From a checkpoint of a small contrastive audio-text model: encoder patch size [16, 4].
Rows from block 4 of the text encoder, named by matrix and row number. Rows with one number belong to one neuron. Each number is 200 + 30 x the weight over its row's rms, rounded and kept within 0 to 999. All counts start at 0. After the name is the row's rms in percent of the matrix's.
# fc1: MLP up (text_encoder.blocks.4.mlp.fc1.weight, 1152x192), inputs 96-191
# fc2: MLP down (text_encoder.blocks.4.mlp.fc2.weight, 192x1152, transposed), outputs 96-191
fc1.469,081,192,139,157,213,247,202,207,247,180,165,297,186,175,166,215,185,293,202,198,214,212,194,205,203,219,145,169,252,205,210,247,214,179,185,183,187,239,233,221,195,196,218,237,202,205,207,211,208,185,236,189,147,176,179,230,226,177,208,205,211,292,172,198,174,215,217,162,225,173,181,171,273,212,128,217,215,191,170,196,191,227,217,205,214,219,182,232,247,226,211,217,157,181,210,150,199
fc2.469,073,207,237,186,255,187,206,184,213,206,270,221,199,173,167,206,221,215,155,144,235,204,197,149,180,201,257,212,200,197,261,162,145,208,220,178,238,219,199,204,216,220,189,224,177,205,218,206,179,219,203,177,183,228,187,206,199,212,175,216,208,178,167,198,185,187,177,193,198,231,231,143,218,243,224,148,221,204,220,250,205,177,193,175,215,190,209,225,179,236,162,207,161,219,222,142,215
fc1.470,171,173,237,172,173,209,244,219,183,179,188,253,180,198,217,207,157,205,217,206,240,185,209,164,195,249,193,162,201,172,196,255,227,212,174,244,198,214,213,229,201,245,247,197,207,179,170,212,227,236,182,322,185,168,188,182,176,218,246,157,275,234,267,156,232,205,198,208,233,231,191,245,175,189,210,152,229,164,224,211,216,97,197,202,189,213,198,224,186,187,222,232,175,212,185,198,193
fc2.470,175,231,180,203,181,176,222,262,229,173,214,196,164,175,182,180,209,193,235,153,217,196,125,208,217,240,161,249,151,227,163,187,246,228,183,219,201,184,203,196,176,170,222,189,219,157,208,200,272,270,233,229,209,233,176,234,145,187,182,242,200,196,201,177,223,170,202,175,210,227,183,209,178,209,252,218,212,192,239,169,191,220,169,221,254,212,224,199,255,219,272,166,174,242,196,229,273
fc1.471,119,205,182,178,192,175,203,246,181,240,176,224,219,222,141,181,190,194,239,228,211,230,225,195,226,172,184,187,242,167,103,219,169,188,192,199,273,174,225,211,239,173,220,198,222,164,193,188,228,137,198,179,158,198,211,231,225,227,200,161,150,165,178,191,229,166,188,176,187,268,237,218,174,217,229,243,202,226,251,163,197,178,238,215,222,221,213,175,250,236,141,219,199,236,239,187,229
fc2.471,102,182,215,183,243,155,198,190,233,253,183,212,224,183,191,163,185,228,224,204,171,216,170,230,199,181,211,201,227,220,228,176,191,235,189,263,233,217,251,191,231,172,149,172,211,132,183,206,208,210,177,205,232,160,204,259,180,209,231,204,165,264,174,226,227,202,177,246,154,195,225,204,155,215,175,188,184,187,187,223,237,235,235,204,186,238,194,199,153,203,199,236,233,220,190,191,162
fc1.472,040,172,175,130,183,244,144,170,287,289,236,198,245,169,197,216,208,225,205,194,242,209,227,208,250,264,213,194,201,205,237,212,174,249,220,196,195,234,188,181,185,185,164,168,214,147,239,182,157,171,226,185,188,179,187,203,202,160,247,159,176,221,144,207,184,166,209,237,189,221,153,146,99,239,209,232,193,211,189,246,233,221,172,181,199,175,201,194,183,178,217,188,246,199,185,240,193
fc2.472,033,233,261,232,198,213,231,197,129,172,197,202,173,199,236,169,183,204,205,232,174,198,192,178,168,179,197,200,253,203,203,197,206,153,222,203,186,174,221,189,200,268,209,267,141,236,216,203,228,273,195,199,220,208,187,172,201,242,162,218,199,196,226,209,225,213,206,153,164,138,230,234,255,163,176,164,231,212,215,146,184,227,190,202,219,227,175,236,201,214,166,225,138,255,246,169,197
fc1.473,027,214,263,255,190,190,168,195,226,218,214,208,219,155,171,169,149,192,187,230,185,165,228,176,204,225,241,184,190,237,182,253,199,221,210,171,244,245,238,153,236,186,171,230,129,230,196,182,167,207,268,181,213,216,156,172,220,204,231,210,258,203,213,219,201,190,231,193,218,163,162,186,176,233,187,184,191,223,225,214,212,250,201,197,224,170,254,211,194,205,216,148,220,222,178,235,209
fc2.473,025,185,161,167,232,220,240,207,197,169,209,184,205,251,238,189,217,214,186,197,236,277,210,222,204,180,146,238,198,144,177,107,217,191,185,207,169,153,179,192,176,187,251,160,259,183,223,207,213,182,156,193,188,133,245,208,183,218,194,189,152,179,173,180,195,214,168,196,175,198,237,154,196,148,256,196,204,185,178,178,163,173,193,187,192,211,155,206,236,194,195,242,146,185,202,199,167
fc1.474,069,159,205,200,157,203,185,181,178,152,172,231,163,156,200,200,186,240,195,199,167,238,264,205,220,180,208,190,194,177,203,203,248,196,173,191,242,190,185,212,191,183,193,158,229,223,220,181,240,167,164,219,202,176,236,174,195,162,293,193,256,185,225,245,189,178,255,199,187,161,198,205,269,234,178,211,181,228,168,177,176,195,172,214,259,215,225,215,195,165,184,174,258,193,207,166,160
fc2.474,062,221,219,184,209,158,167,166,215,176,203,193,205,217,202,182,188,192,168,186,212,181,158,183,178,158,191,209,192,205,202,158,174,214,239,150,212,186,204,228,165,233,176,220,186,165,153,206,226,191,234,178,173,182,173,207,172,183,195,259,138,220,177,165,200,149,172,205,182,222,243,211,213,157,201,193,242,206,214,181,201,256,257,247,183,200,193,232,177,226,220,204,228,233,216,199,137
fc1.475,056,248,222,212,249,198,214,225,182,136,192,223,173,187,168,169,215,214,167,189,200,248,198,245,211,184,182,154,216,202,157,166,230,179,218,201,266,236,175,183,188,213,200,184,210,244,161,216,197,195,161,267,192,237,226,184,217,238,244,212,184,167,238,163,234,161,207,169,211,208,221,158,204,198,138,153,217,172,141,157,166,203,187,182,174,176,159,210,205,198,187,241,126,194,265,186,207
fc2.475,054,194,191,196,177,193,204,221,164,192,221,193,172,147,167,197,249,170,215,191,132,163,165,221,182,223,213,177,165,221,161,193,199,174,231,199,217,160,167,213,251,196,244,243,162,109,205,216,198,197,216,182,211,172,168,268,259,203,159,224,200,259,218,216,192,281,149,177,183,209,180,224,129,192,179,197,201,208,228,233,214,203,219,215,181,197,180,189,205,195,187,211,223,221,232,157,153
fc1.476,147,239,179,206,200,241,209,148,220,145,200,208,216,201,232,220,183,182,212,231,144,187,220,150,193,140,163,205,212,181,260,150,207,135,236,216,238,233,197,145,206,163,242,164,223,249,176,214,210,129,148,254,182,169,176,186,174,209,207,171,141,163,166,184,214,188,173,201,223,190,182,183,227,208,253,202,236,218,142,221,189,218,213,178,188,204,246,191,206,176,183,196,200,165,192,289,245
fc2.476,132,195,176,194,137,213,164,243,197,204,213,200,160,211,224,239,211,234,177,156,177,184,174,176,246,221,225,151,181,243,203,170,214,171,222,224,212,176,227,167,179,201,174,221,253,258,196,188,165,203,150,160,185,209,246,253,239,211,233,202,210,192,181,170,203,229,224,185,204,200,151,221,192,183,190,208,212,156,234,165,200,163,255,205,215,173,214,217,186,184,254,203,158,227,248,235,229